From a checkpoint of a small class-conditioned spectrogram diffusion model.
Model: 3.92M parameters, arch dit, norm layernorm, activation gelu, patch size [32, 4], layers 6, width 192.
Rows from block 3 of a small class-conditioned spectrogram diffusion model, named by matrix and row number. Rows with one number belong to one neuron. Each number is 128 + 32 x the weight over its row's rms, rounded and kept within 0 to 255. All counts start at 0.
After each neuron's rows are labels from the 100 clips, of 14976 (inputs lightly noised), where the neuron reaches its highest value: "responds to" is what is common among them. Only what is clearly more common there than usual is listed. The data: chords played on synthesised instruments. In brackets: how many of the 100.
# fc1: MLP up (model.blocks.3.mlp.fc1.weight, 576x192), inputs 96-191
# fc2: MLP down (model.blocks.3.mlp.fc2.weight, 192x576, transposed), outputs 96-191

fc1.29 [160  93 194 104 145  88 120 121 172 139 106 163 138 120 171 136 167 158 118 149  95 105 109  82 127 125 162 109  76 145 131 113 126 151 143 126 193 145 111  94 116 106  99 146 143 107  80 117  68 144 166 121 102 102  99 114 121 150  86  99 179 167 160 139 164 208 202  83 123 214  74 147 122  94 110  92 173  78  53 127 169 117 152 122 129 123  90 144 157 158 110 121 168 150 104 152]
fc2.29 [102 122 125  93 174 166 185 126  59 171 213 179 131  93 130 123 134 151 148 131 127 115 114 101 118 137 160 148 109  86 128 131  90 158 139 130 109  99 152 147 128  99  87 128 120 146 138 140  65 151 179 186 123 162 123 124 180  60 138 120 132  43  77 142 152 181 177 124 111 119 115 151 145 100 148 100 192 143 116 150 178 148  90  63 128 116 113  65 132 111 119 151 123 110 134  98]
responds to: quiet level (59)

fc1.193 [118 193 143 123 145 114 145  44 141  63 106  59 130 114  97 176  52 131  69  84 137 102  92 144  92 137  94 192 141 123 101 114 149 118 153 120 130 143 133 188 108 163 103 143 118 160 153 104 133 156 139 145 122 121 129 128 139 131 106 124  64 132 169 107 170 122 161 111  93 100 178  75 112  89 147 137 125 152 100 106  61 101  84 117  95 172 133  72  85 149 121 154 126 134 129 124]
fc2.193 [180 216 129 109 101 133  57 255  88 201 164 203 137  74 169 139  51 121 140 126 140 150 124 130  72 130 128 137 180 128 113  71 139 112 137 140 133 130 139 138 130  79 123 123 117 119 169 153 132 117 143 127 125 139 175 129 151  69  92 145 239 123  67 139 139 112 166 150 132 113 136  91  88 149 173 157 147 135 105 140 149 126 115 124 199  99 136 116  87 127 197 133 103 109 136 116]
responds to: thin (high-pass) (29)

fc1.512 [202 156 163 109  89  97  82 140  83  81 106 190  89 139  94 112 153 145 124 152 110  90 104 158  62 114  88 131 179 164 124 114 144 160 122 146 188 114 115 129 112 147 118 129 135 134 101 127 139 130 128 133 113  75 125 176 106 134 124 141 127 137  97 101 159 151 134 129 101 135 130 131 129 136 122 128 144 105 126 128 140 169 107 102 109 113 103  71 139 174  91 145 112 101 135 175]
fc2.512 [ 60 214  82  81  91  68 182 121 172  78  89  77 125 138 184 119 168 153  92 120 112 130 135  69 119 128 110 111 191 155 128  35 187 132 144 122  83 144 151 106 145 102 137 141 146 180 118 129 145 100 136  72 164 111 144 161 179 146 109 145 130  80 142 113 130 117 148 134 112 207 126 113  96 194 144 125 168 104 132 140 160 137  96 120 167 130 144 155  91 128 117 171 127 161  89 139]
responds to: muffled (low-pass) (32)

fc1.188 [174 170 125 118 132 206 101 106 116 161 143 163 124 138  57 158 124 110 164 104  97 125 118 134 104 121 143 125 148 117 134 131 130 138 104 156 106 107  98 156 114  89 143  89 103 113  94 118 117  99 105  41 175  60 152 149 112 173 117  90  97  89  13  94 131 146 131 116  98 102 176 137 170 118 127 114  75 136 137 162 105 145 120 100  63 119 139 136 115 106   0 165 125  97 163 160]
fc2.188 [ 92 208 104 171 118  12 168 137 143 105  42 121 129 126 149 138 172 143 105 110 120 145 110 107 108 150 138 154 141  61 144 126 105 149 154 153 132 108 133 138 169 145 118  70 123 132 124 125 149  24 118 155 161 102 148 171 127 181 136 157 144 116 166 180 132 140 133 127 154  73 121 170 166 118  93 139 109 127 109  96  99 140 127  75 170 105 113 132 112 128   1 109 108 153 123 119]
responds to: muffled (low-pass) (40); clipping (25); text has "clipped" (25)

fc1.22 [103 127 136 100 119 144 177 129 166 116  90 110 158 128 142 114 143  82 131 111 166  89 102 112 150 139 122 102  81 132 199 133 127 174 153  56 149 104  96 140 136 125 193  87 126 167  59 113 141 103 161 114 119 144  91 128  93 130 139 111 166 131 152 138  88 205 183 114 195 125  93 122  90 101 115 114 144 106 178 148 187 122 163 132 125 125 214 196 143  63  72 120 149 131 209 165]
fc2.22 [141 130 102 106 131 122  77 153 134 150 111 138 123 138 143 105 143  84 130 150 149 129 125 127 112  90  83 129 186 113 203 126 116 153 102 206  88  83 137 101 120 127 113  82 131 170  91  98 157 150 139 107  96 128  94 131 107  96 121  72 165 148 123 163 126 244  73  81  57 114 135 130 155  58 103 133 152 117 200 134 152 122 185 125 109 135  78 108 178 108  68 133 137  93  84 158]
responds to: pink noise (36); clipping (33); text has "clipped" (33); white noise (31)

fc1.240 [140 109 153 109 152  94 148 137 140  93 115 137 110 113 123 116 126  94 142  96  81 184 117 132 126 104 116 143  82 148 224 166 105 102 131 111  71 109 120 110  74 140 199 145 179 142 133 124 128 108 132 134 134 133 146 130 108 124 125 117 132 152 122 153 120 113 118 157  92 153 135 139 117  55 126 114  98 175 110 125 176 193 126 135 150  76 110 157 170 180 149  53  86 133  90 138]
fc2.240 [133 116  92 109 171 144 132 120 121 144 133  75 121 133 137 182 127 142  95 158  59 153 174  76  95  93 133 109 158 147 219 136  73 129 128 136 193 125 118  81  95 105 162 229 191 142 168 151 154  96 138 107 111 126  92 124 106 129  86 110 121 107  92 107 146 152 140 119 177 104 124 114 124  51 154 174 125 164 155 136  90 129 149  86 105  99 131 140 128  91 147 154  75  95 125 131]
responds to: quiet level (73); muffled (low-pass) (36)

fc1.534 [132 134 130 147 104 152 139  62 125 177 121 139 235 117 185 142 134  73 117  93 153  65  97 135 140 132 120 150  64 114  82 158 128  91  85 123 152 169 131 120 127  76 117 104 160 187 132 129 136 100 161 137  93 138 168 160 101  96 142 113 112 171 160 120  92  75 136 176  97 118 108 146 150 103 180 124 126 116 176 149 135 175  97 120 155 176 156 113  79 169 100  90 128 179 158 177]
fc2.534 [126 180 151 128  82  53 134 207 158  81 130  66 109 114 142 153 132 176 182 150 140 131 119 116 132 145  99 143 126 143 103  91 158 115 205 169  88 130 113 139 106 161 106 147 161 121  96 126 128 161  48 150 112 158 253 118 133  59 112  89  71 190  95 137 127 150 123 158  94  96 131 103 155 123 156  79  51 160 107 151 134 166 117 115 122 154 121  83  82 126 133 109 141 122 145 157]
responds to: clipping (88); text has "clipped" (88)

fc1.67 [158 154 139 147 137 118 122  83 129 125 121 110 144  92 166 116 100 106 117 134 163  89 131  89 135 109  64 121 133 162  79 176 107 123  69 166 144 184 155 132  96 127 179 105  86 179  85  53 166 110 107 139 134 135  93 132 115 160 129 136 131 157 111 144 180 153 134  92 206 127 138  94  84 184 174 173 144 104 101 105 167  66 145 154 134 151 204  91 191 133  72 162 100 137  56 105]
fc2.67 [ 91 132 117 115 175 162 166 136 140 117 143 154 129 177  95 114 112 137 115 101 185  81  86 186 138 157 101 160 114 177  42 150 159 103 169  53 151 130 109 114 151 128 178 107  88 172 105 110  49 127 115 106 130 125 139  95  99 120 134 117 201 118 179 147 138 139 107  99  80 112 118  98 116 181 164 111 150  84 114 145  47 113 127 151 141 119 119 164 119 129 107 161  95 126 210 118]
responds to: vibraphone-like (34); white noise (33)

fc1.421 [ 80 128  62 101 162  89 206 210 133 109 162  86 112 137  55 104 179 139 139 192 155 117 105 178 153 126 137 115 108 171 131 140 140 103  81 113 173 143 137  92  85  75  94 164  93 143 116  86 104 129 117  76 105  72  69 118 118 132 119 158 151 119 136  53 113 111  96  90 115 162 155 135  83 133 134 143 165 115 118 123  78 136 112 120 157 156 102 131 118 106  81 130 121 109 155  70]
fc2.421 [177  98 173 150 163 153  75  96 128 137  54 159 110 135 186 142 185  96 132  84 168 109 153  60 139 105 143 134 199 198 118 215 178 137 146  85 109 114 102 151 117 165 148 116  99 106 151 114 161  90 136 194 143 121 133  89 109 167 134 149 117 114 135  54 105 125 151 162 144 183 158 143  85 148 116 115 156  92 126  76 121 130 170 140  98 138  96 157 103 186  70 100 137 158 113  95]
responds to: sus4 (32)

fc1.323 [143 145 161 142 120 125 140 140 138  87 109 145 134 138 107 156 113 132  87 140 190 149 103 140 140 110 116 176 129 142 204 188  81  76 149  93 207 122  51 137 188  80 122  96  65  71 174 142 128 116 121 115 117 154 116 121 110 134 114 124 120 196 129 136 163  75 120 141  45 158 133 125 162 173 102 150 129 117 117 108  79 142 155 131 100 155 178 177 147 178 102 152 144 129 176 131]
fc2.323 [124 124 133 140 141 148 104 152 131 130 139 121 128 155 131 133 130 109 211 173 194 127 164 145  76 127 157  88 139 135 167 142  99 123 129 124  30  61 188  39 162 134 119  95  49  89 145 121 126 118 174 140 118 133 143 151 130 133 138 134 128 139 141 166 113 108 128  73 220 149 116  76  90 169  58 104 138 134 100 158 163 129 125 161 125 137 116 109 121 113 138  96 151 120 116 148]
responds to: marimba-like (39)

fc1.382 [145  72 117  78 113 107 217 121  93 152 145  80 151  73 191 174 105 118  95  54 102  86 158  94 136 140 138 144  71  87 126 103 103 145 142 163 128 167 136 138 132 136 139 129 139 137 101 158 103 129  98  82 148 174 140 163 103 162  68 116 164 114  69  34 158 181 181 135  99 126 119  75 107 152 146  90 141 109  82  94 102 150  76 148  95 114 120 106 125 139  85 135 149 152 115 164]
fc2.382 [ 79   0 136 103 156 161  30 133 114  77 119 173 109 159 126 154 112 192 113 212 161 126 142  68  69  89 122 118  95 158 109  74 143 120 149 133 145 124 126 122  88 148 113 143 131 149  87 136 164  96 180 125 121 134 161 238 132 126  90 163 105 150 185  96 150 142  77 129 115 139 150 116 138 121 142 143 148 127 144 119 179 144 138 149  96 108 134 127 141 137 100 112 145 140  92 130]
responds to: arpeggio (82)

fc1.52 [124 103 113 129 124 157 164  95 149 189  94 160 119 173 107 171 110 190 123 185 102 107 148 145 179 103  85 148 124 127 142 132  98 105 127 182 182 196 136 113 127  44  93 125 106 148 136 106 146 138 122  77 146 118  99 152 194  89 107 118 152 126 150 145 130 121 134 101 146 144 142 102 106 129 168 120  91 205 164 165 145 137 120 180 152 114 130 104 129 166 136 114 128 166 122 137]
fc2.52 [120  77 126 148  75  73 113 196  89  70 204 127 140 185 159 153 141 166 124 123 113 175 128  90  84 137  88 155 127  99  98 117  90 120 137 142  75 160 136  94 153 173 147 142 115 147  93 134  95 170 136 184 131 133 143 101 189  94 174  91 138 101 152  78 118 140 144 137 137 133 140 126 189 137 139 132  28  86 140 162 109 199 131 203 138 140  62 107 119  78 134 121 130 144 143 132]
responds to: vibraphone-like (32); thin (high-pass) (32); instrument: square lead (26)

fc1.269 [108 132 110 185 204 175 174 150 150  45  86 184  92 122 121  92 145 119 104 112 152 154 141 150 164 126 144 168  72 111 115 126 176 150 117 127 123 162 197 163 135 129 104 133 130 114 155 124 195 122  95 119 101  43  99 138  69 106  75 129 203 132 222  77 149 101 119 123 138  81 171 138  79 162 108 153 120 143 148 113 133 170  86 149 144 114 106 137 111 135 158 115 122 163 138 144]
fc2.269 [125 159 133 152 193  95 107 107 116 234 153 122 156 114  96 112 153  96 140 157 139 131 152  98 179 154 147 115 130 100 127 119 173 121 115 155 114 102  88 179  97 103 138 139 105 157 168 135   4  60 163 120 119  98 104 108 116 139 197 126 119 110  82  88 176 105 140 127 120  95 116 110 104 153 139 142 116 115 129 148 123 108 132 142 156 107  82 122 120 127 160 141 119 114 116 165]
responds to: arpeggio (78); thin (high-pass) (47); harpsichord-like (28)

fc1.508 [144 140 126 129 158 113 130 109 131 120 132 115 131 108  96 110 151  97 108 135  79 132 144 122 165 122  92 112 149 140 165 156 106  85  91 130  92 129 146 112  78  80 186  83 121 139  95 138 126 122 130 151 145 123 107 130 130 140 123 129 132 162 126 146 112 116  78 136 159 154 166 103  82 106 148 132 110 133 132 133 114 120 153 133 118 134 122 159 104 134 121 152 161  93 116 255]
fc2.508 [122 162 142 137 141 145 140 131 118 150 111 177 133 131 148 110 154 148 126 105  32 130 122 154  95 144 124 156 116 134 140 105 104  91 180  94 154 143  93  95  89 157 120  81 119 160 136 143 131 118 114 103 134  88  97 110 137 128 147 130 161 124 168 145 161 120 145 120 137 145 108  49 133 103 151 157 112 131 145 110 108 134 120 133 120 149  96  94 143  90 103 139 183 145 122 255]
responds to: minor 7th (34)

fc1.212 [ 43 120 154 250  96 207 162  81 129 142 145 111 156 168 126 117  52 135 148 192 121 138 105 139 137 133  96 140 135 147 109 130 185 116 120  71 110 111 134 137  98 130 103 121 115  76 139 150  48 146 135  85 112 106 112 137  96 103 135 133  76 101 127 121 101 131 162 114 110  83 134 142  77 119 124 169  63 133 165 133 128 124 104 129 148 156  77 139 129  97 112 141 115 120 137 162]
fc2.212 [245 163  90 245  88  44  76 158 123  82 100 165 123 145  86 146  98  99  77  85 111 101 159 130 142 146 145 144 163 160 144 162 141 128 104  85 115 140 131 124 133 138 134 111 108 110 156 132 251 153 102 194 151 133 155 124 105 141 104 130 149 118 114 187 132 151 120 147  98 105 130 124 114 150 124 118  44 107 125 108 111 152 191 131 100 116  77 154 131 119 102 158 145 145 115 138]
responds to: clipping (49); text has "clipped" (49); muffled (low-pass) (31)

fc1.390 [117 143 109 112 103 128 151 139 107  98  94 139 152  90 123  99 136 101  62 113  87  99 144 144 141 136 129 160 148 138  77 113 104 132 171  85 255 208 163  95 113 144 105 147 164 124 152  70 179 145 110 124 140 156 140 141 117 104 116 149 146 111 163 103 152 201 120 140 119 198 115 175 109 156 108 122 126 149  95 184 169 160  80 158 131  76 122 179  94 139 150 145 101 166 142  87]
fc2.390 [122 159 155 117  81 118  43 125 152 183 188 112 160 193 126  22 143  93 144 127  90 143 103 149 100  98 148 136 114 124 128 103 156 145 115 100  53 148 127 121 112 121 143 112 166 110 104 132   7  88 210 130 141  93 148 111 159 169 151 138 102 150 137 112 126 131 115 125 122 177 130 177 100 127 177 162 135 109  98 103  93 132 131 215  74 116 131 144 146 125 144 156 118 115  87 105]
responds to: quiet level (61)

fc1.4 [ 37 123 130 135 164 119 174 183 132 125 124 176 120 115  95  66  55  88  97  77 111 138 112  79 161 126 120 137 138 149 158 166 158 117 140 134 107 159 131 119 153  98 162 135 140 121 141  97 145 146 134 165 134 131 113 191 134  89 139 201 109  85 123 178 137 129  98 131 136  83 121  99 255 107  28 137 135 143 164 138 154 176 116 118 205 115 141 147 136 117  75 127 140 132 139 142]
fc2.4 [234 119 128 137 121 164 102  94 107 160 101  99 164 136 150 120  39 132  64 164 126 137 153 170 152 121 123 121 155 146 104 191 106 107 129 138 128 163 118 152 121 174 120 127 107 103  94 138  97 113 119  59  85 211  85 164  98  90 176 213 158  89 194 149 135  99 113 133 111 128 131 121 194 155 106  99  84 101 151 126 123  77  67  85 112 125 126 141 149 113  86 110 117 121 105  96]
responds to: vibraphone-like (28)

fc1.331 [173 138  46 100 182 188 144 136 170 163 131 145 159 156 173 149  69  90 130 118 183 151 134 178 100 160 138 162 178 140 104 126 126 140 113 174 102 144 140 111 149  55 145 162 128 141  63 147 149 165 178 197 172  41 170 148  71 157 169 122 119  79 108  57 201  92 171 146 100 125 129 119 163 140 151 113 114 169  94 117 122 104  82  90 184 106 126 180 153 203  82 145 149 148 104 129]
fc2.331 [ 34 130 181 100 136  76 169 156 100 121 150 194 163 131 123 169 135 158  90 139 107 131  88 124 115 112  69 134 163 207 110 130  75 113 160 103 152 117 108  86  42 195 119 132 134 164 111 104 202 167 136  60 132  73  91  81 107 142 114 114 199 103 117  79 143 170 137 154 134 160 131 139 146  91 177  94 207 129 171 116 157 138 117 102  97 114 126 147 125 115  83 117 109 143  98 116]
responds to: muffled (low-pass) (32)

fc1.288 [ 92 204 178 149 144  65 145 140 134 158  64 207 129 123 141 126 181 144 155  91 107  72 121  61 133 167 142 107 100 121 146 183 237 124 148 102 158 136 120 157 104 131 146 109 125 142 115 143 196 132  58  77 102 123 138  98  88 114 181 104  20 136 159 114 165 123  90 131 112 134 119 150  82 110 189 134  99 131  50 135 135 149 131 158 126 138 122 183 120 153 131 134 130  60 174 122]
fc2.288 [139 162 102 193 154 234 118  75  62 120 218  99 137 136 106 146 153 127 147 137 134 105 118 173 188  85 181 142  62 165 135 166 196  87 124 158 126  68 118 137  89 111 101 126 121 148 125 132  78  98 237 161 152 105  76 165  86  79  69 126 194 121 147 129  64 140 153 135 133 102 133 137  90 117 169 132  97 112  91 135 148 140 132 153 112 164 171  97 122 157 143 127 147 122 132 101]
responds to: thin (high-pass) (43); minor 7th (28)

fc1.394 [133 114 142  94 129 142 148 119 114 146 132 135  77  94 101  40 136  95 144 186 112 144 139 233 121 104 112 130  91 115 110 177  64  98 140 142  93 120 151 124 129  94 143 107 130 130 164 128 114 144  97 106 143 193 150 111 135 153 118 119 164 119 110 110 114 107 144 125 172 142 107 121 131 135 175 133 159 141 100 127 150 130 164 116  64  75 137 140 137 208 129 135 103 118 114 115]
fc2.394 [ 40 122 109  97 174 237 152 125 192 111 148  57 105 145 116 129 142 146 115 105 139 126  97 138 110 112  93 114 178  66 129 158 118 144 159 129 155 129 112 112 131 101 154 131 132 151 127 132 137 174 168 163 168  97 173 110 185 163  91  63  83  86  91  72 142 153 140 139 139 112 127 112 124 125 121 122 193 165 127 133 113 115  93 129 118 134 153 135  90 163 124 109 141 131 148 101]
responds to: electric piano-like (26)

fc1.410 [118 125 127 126 135 159  79 153 117 177  84  71 171 147 108  18 101 178 101 152 145 153 112 109  86 167 128 125 114 128 139  59 145 121 171 151 100  99 161 150 163 176 160 126 121 142 114 168 151 152 119 130 147 129 150 175  66 132 134 165  96  84  93  51 133 105 100 143 102 144 185 121 106 163 153 126 107 148 118 129 120 117 127  77  78 122 147 152 148  90 125 201 139 119 134 110]
fc2.410 [132  85 141 119 147 110 148 114  95  86 169 153 116 144 140  56 141  99 142 135 139  52  85 154  91 128 136 126 141 103 183 104 148 111 136  57 134 140 116 110 131 121 100 103 150 136 157 133  78 102 141 151 150 206 122 170  69 100  95 114  33 148 114 167 147 135  87 124 150 168  94 136 175 107 111 120  85 120  91  90 115 131 165  46 126 110 210 159 133 124 124 114 140 174 108 105]
responds to: marimba-like (27)

fc1.427 [118 139 113 157 132 102 161 100 154 138 130  92 147  93 151 119 103 140 131 126 115 135 119  72 169 136 119 123 134 133 176 131 121 124 128 158 106 156 143 152 104  79 139  79  89  91 125 169 133 148 120 196 126 123  93 175 116 133 153 153 124 118 103  94 143 106 134  56  71 151  81 132  81 118  99 171 122 151  93 194 145 134 108 124 138 121  92 142 136 124  80 117 138  74 130  53]
fc2.427 [157 166 170 151 101 153  99 180  94 138  98 154 156 167  77 221 109 133 122 127 105 129 127 167 183 177 107 105 144 133 134 163 156 134 133  89 157 140 131 110  86 176  98  86 102  58 152 154 113 163 100 137 134 138 114 160 103 137 105 127 106 116 109 132 142 119 153  55 174 143 127  89 133 103 146  95 113 171  96 110 121 109 102 132 165 116 125 114 111 130  56 106 117 141 142  42]
responds to: arpeggio (75); vibraphone-like (25)

fc1.448 [120 117 141 114 157 116 144 170 144 171 123  47 132 133 165  79 130 181 143 194 146 115 123  90 109 137 131 172  90 134 128  66 125 126 129 108 133 104 125  96 160 174 114 124 122 119 173 126 140 126  95  69 166  76 124 128 101 140  96  70 132 173 137 170  92 131 100 127 151 120 151  86 131  90  92 125 123 127 149  96 153 127 176 178  87 164 112  81 102 138  75 147 120 122 166 156]
fc2.448 [151 172 123 143 144 165  90 102  69  78 136 150 157 148 114 140 142  85  96  94 144 158 113 145 137 149 151 107  97 118 148 119 144 136 183 105 128 158  99 146 112  88 101 150 186 145 153 140 134  83 178 179 140  87 129 162 132 165 154  34 142 208  97 176 169 117 127 119 149 151 124  84 163 133 100 148  89 154 134 154 104 156 131 213 160 139 145 161 162 123  73 133 129 140  81 148]
responds to: clipping (28); text has "clipped" (28)

fc1.458 [141 138 123 117 102 111 121 132 181  83 121 145 136  77 146  75 104 148 139 173 124  72  93 103 101 134 164  82 140  91 102  92 138 113 149 120 171 127 137 120 142 106 104  93 165 112  35 105 121 133 100 141 125 160 147 102 153 120 112 177 146  98 106 112 125  92 133 120  86 118 121 146 103 117 154 127 134 121 129 186 216  74 192 157 202 179 103 179 205  82 169 166  83  93 139 139]
fc2.458 [119 194 119 131 122 185 142 112  55 174 150 105 143 119  91  98 111  88 119 107 146  96 164 189  82 131 183 150 122  84 117  72 141 138 117 119  91 141 103 148 176 158  76 114 147 149  98 105 128 131 165 122  89 131 146 131 165  98 139 200  81 111 121 103 105 140 120  91 156  89 120 151 152  89  90 115 116 134 127  79 115 128  91 187  59 197 173 126 108 117 159 107  87 120 118 140]
responds to: quiet level (62); text has "dominant" (38); muffled (low-pass) (34)

fc1.466 [160 122 166 155 146 151 129 134 145 115  60  49  88 117 147 117 157  55  75  86 126 110  98 180 112  77 163 147 126 178 105 109  49 119 112 104 128 122 103  71 132  66  84 137 148  85 164 150 123 122 129 186 114 130 134 108 137 166 163 143 145  93 164 112  83 147 106 201 110 156 164 162 107 102  86 136 100  90 147 131 109 125 101 101 122 174 144 119 166 132  86 127 139 126  51 224]
fc2.466 [ 89  79 119 147 143 107  79 101 126  98 226 133 157 104 140 140 107 135 138 146 131  87 153 114 105 132 137 136 190 215 122 114 106 141 121 151 124 187 129 150 112 198 115 185 106 138 111 133 114 128 134  83 134 150 149 101 140 154 125 168 176 112  76 100 137 159 107 141 183 145 182  93 106 132  82 150 155 123 166 120 127 104  89  77  75 136 148 170  76  55 105 119 107 124 148 175]
responds to: marimba-like (27)

fc1.217 [112 124 142 101 132 105 132 129 109 118 122 102 121 143 107 109 129  98 118  73 138 113 156 159  74 131 155 146 124 139 112 129 130  97 142 175 163 118 152 143 104 155 211  76 114 106 174  75 140 127 157 117 147 149 154 125 146 153 103 126 160 138 145 113 157 159 124 148 140 144 156 154 156 136 105 133 148 161 154 140  78 138 139 145  96 144  33 142 112 137 128 134 154 171 111  39]
fc2.217 [125 126 138 142 154 126 132 130 123 135  87 138 123 123 153 133  81 128 111 113 129  93 127  82 156 117 179 118 124 134 107 117 115 116 125  96 126 170 133 108 133 149 191 102 126  94  96 107 115 133 141 131 124 130 104 100 153 165 139 138  77 129  94 162 103 147 152  98 102 127 115 174 162 142 140 119 100 136 132 108 183 157 101 146 158 148 255 108 112 130 110 112 124 102 133  62]
responds to: muffled (low-pass) (29)

fc1.247 [132 118 130  56 138  92 104 137 134 128  89 215 140 171 138 157 136 136 126 174  80 113 134  63 112 102 104 158 196 127 127 135  87 142  92 133 195 134 112 101 120  50  82 117 117 166 179 112 116 163 112 167 133 108 151 108 112  53 164 188  98  42 130 152 112 145  54 101 160 116 136 142 170 111 131 151 111 105 153 109  83 106 107  45 141 154  94 137 143 130 121 118 130 119 124  92]
fc2.247 [ 93 101 104  54 169 135 128 109 105 178 183  51 191 136 114 129 115 132 147  98  97 139 113 149 146 144 115 126 157 120 135 191  97 133 131 151 126 186 123 178 142 119 113 134  91 146 155 186 130 157 158 112 134  97 157  85 126  57 105 229 130  47  88  83 113  92 124 130  99 106 146  96 120 171  99 127 116 152 173 128 116 130  75  64 122 147  97  92 128 126  99  85 136 111 162 132]
responds to: quiet level (78); muffled (low-pass) (38)

fc1.445 [118 198 136 139 157 142 144 166 135 183 190  93 167 127 142 144 175 189 124 140 113 186 129 196  97 131 110 170  73 154 116  92 168 128 135 121  92 150 101 138 174 170 121 143  98 109 177  74 117 146 139 185 121 138 208 108 118 138  85  48 129 116 115  73 107  76 208 136 119  79 125  85 151 101 126 134  97 133 111 153 115 114 125 106 112 169 120 111 104  70 102 102 109 112 138 109]
fc2.445 [107 191 146 195 151  98  47 108 140 101  85 138 105 182 117 129  70 150 132  72 145 127 149  77 121 160 141 120  91 157 133  85  91 167 132 128 158 125 133 150  96  94 105 111 138 147 127 153 115  54  85  74 108  97  25 144  77 154  95 146 120 167 133 194 160 135  73 106 169 142 129 147 162 163 117 121 173 138 109 162 141 163 132 170  77  92  96 190 171 130 135 152 103 158 119 125]
responds to: clipping (85); text has "clipped" (85)

fc1.311 [164 159 132 105  94 172 123  59 128 135  58 105 139 112 177 150 107 119 164  61 109 188 179 174 114 162 117 150 119 125 152 106 123 147 162 184 113 155  91 131 137  63 152 105 154 143 187 125 147 123 114 193 134 110 163 151 108 132 158 164 121  76  87 137 174 113 175 138  83  49 132 142  52 173 135  99 120 135  55 112  80 152 106  39  96  95 165 108  84 154  84  83 133 123 132 156]
fc2.311 [ 57 127 122 157  78  65 185 153 162 149 166  95 149 113  76 199  89 169 153 213 103 155  93  84 114  92  85 110  91 107 146 118 164  73 102 137 159 126 153 128 133 126 142 135 162 119 136 104  98 130 167  88 118 162 151 139  88 110  63 183 102 160 190 150 138 167 136 141 167  25 126 120  61 163  97 112 127 130 154 138 128 143 166  11 170 147 138 133 115  97  90 143 101 104 124 154]
responds to: minor 7th (36)

fc1.291 [111 117 109 139 150  93 176 155 117 116  72 183 110 151 105  64 177 165  84 171 149 117 135  91  79 131 112 133  83 138 103 125 101 125 129 103 177 113 171 130 123 133 101 159  93 107 120 137 179 160 199 135 143  92 148 196 111 128 109  71 105   6 185 162 139  96 150 132 146 139 142 114 110 143 173 149  67 152 112 123 121 151 161 149 182 152 119 171 167 100 126 195 108  70 158 116]
fc2.291 [163 142 195 195 136 119  52 169 101 161 132  56  83 131 158  95 163  93 114 139 131 104 137 202  93 126 147 119 156 235 125 165 147 138 117 107 151 153 116 125 144 190 182 138 150 157  98 167  63 177 137  81 157  95 176 136  62  80  81 112 123 103  29 163 119 133 113 112 109 147 165 128 122 129  95 138  51 165  98 123 151 211 168 159 116 124 123 131 167 129 130 141 141 136 143 112]
responds to: text has "piano" (37)

fc1.457 [141  68 132 123 154 129 156 167 130 109 164 219 164 136 147 138 144 167 125  84 116 113 108  85 162 107 119 154 156 132 134 122  93 153  66 109 110 126  94 118  84 108 155 122 171  88 100  71 128 201 147 131 119 146 125 148 190  54 105 104 162  99  41 168  63  95  55  89 175 112  97 157 108 146 136 131 165 118  49  83 121 129  91 148  94 102 108 112  98  87  67 122  99 118 155 141]
fc2.457 [ 46 124  86 121 118 113  77  85 117 171  52  96 139 137 134 131 164 120 174 171 115 102 155 138 142 144 133 148 160 146  78 124 129 142 132 198 135 185 141 130 137 201 134 144 142 128 110 129 126 193  69 129 129 115 138 210 202  57 117 173  76 122 175 149  90  99 129 159 131 104 131 133 173 145 132  98 116 155  92 179 104  96 142 147 149 107 105 150  79 156  65 115 109 107 109 127]
responds to: arpeggio (81)

fc1.107 [117 109 147  89 165 141 144 114  88 113  75  47  95 138 129  92 131 203 105  48 132 124 178  77 152 141 156 146  90 170  78 101 154 167 152 149 145 180  72 148 155 136 137 129 105 139 114 148 131 168  85 222 123 149 192 181 255 144  99 152 143  86 160  71 131  98 190 159 119 119 128 163 150 106 127  84 116 152 162 120 146  97 135 134 121 134 183 139 123 123 128 135 138 164  96 122]
fc2.107 [114 123 145  81 180 122 172 136 129 146 186 100 137 138  93 126 160  97 166 169 146 146 117 148  64 160 105 124  77 160  92  98 182  98 151 170 131 153 160 129  96 191 142 129 155 125  85 136 129 108 219 134 149 172 170 122 208 161 133 112  65 140  67  71 121 150 183 145 151 140 129 147 165 112 118 142  83 110 132 152 139 143 120  58  93  79 202 136 148  98 158 110 126  88 143 109]
responds to: sus4 (27)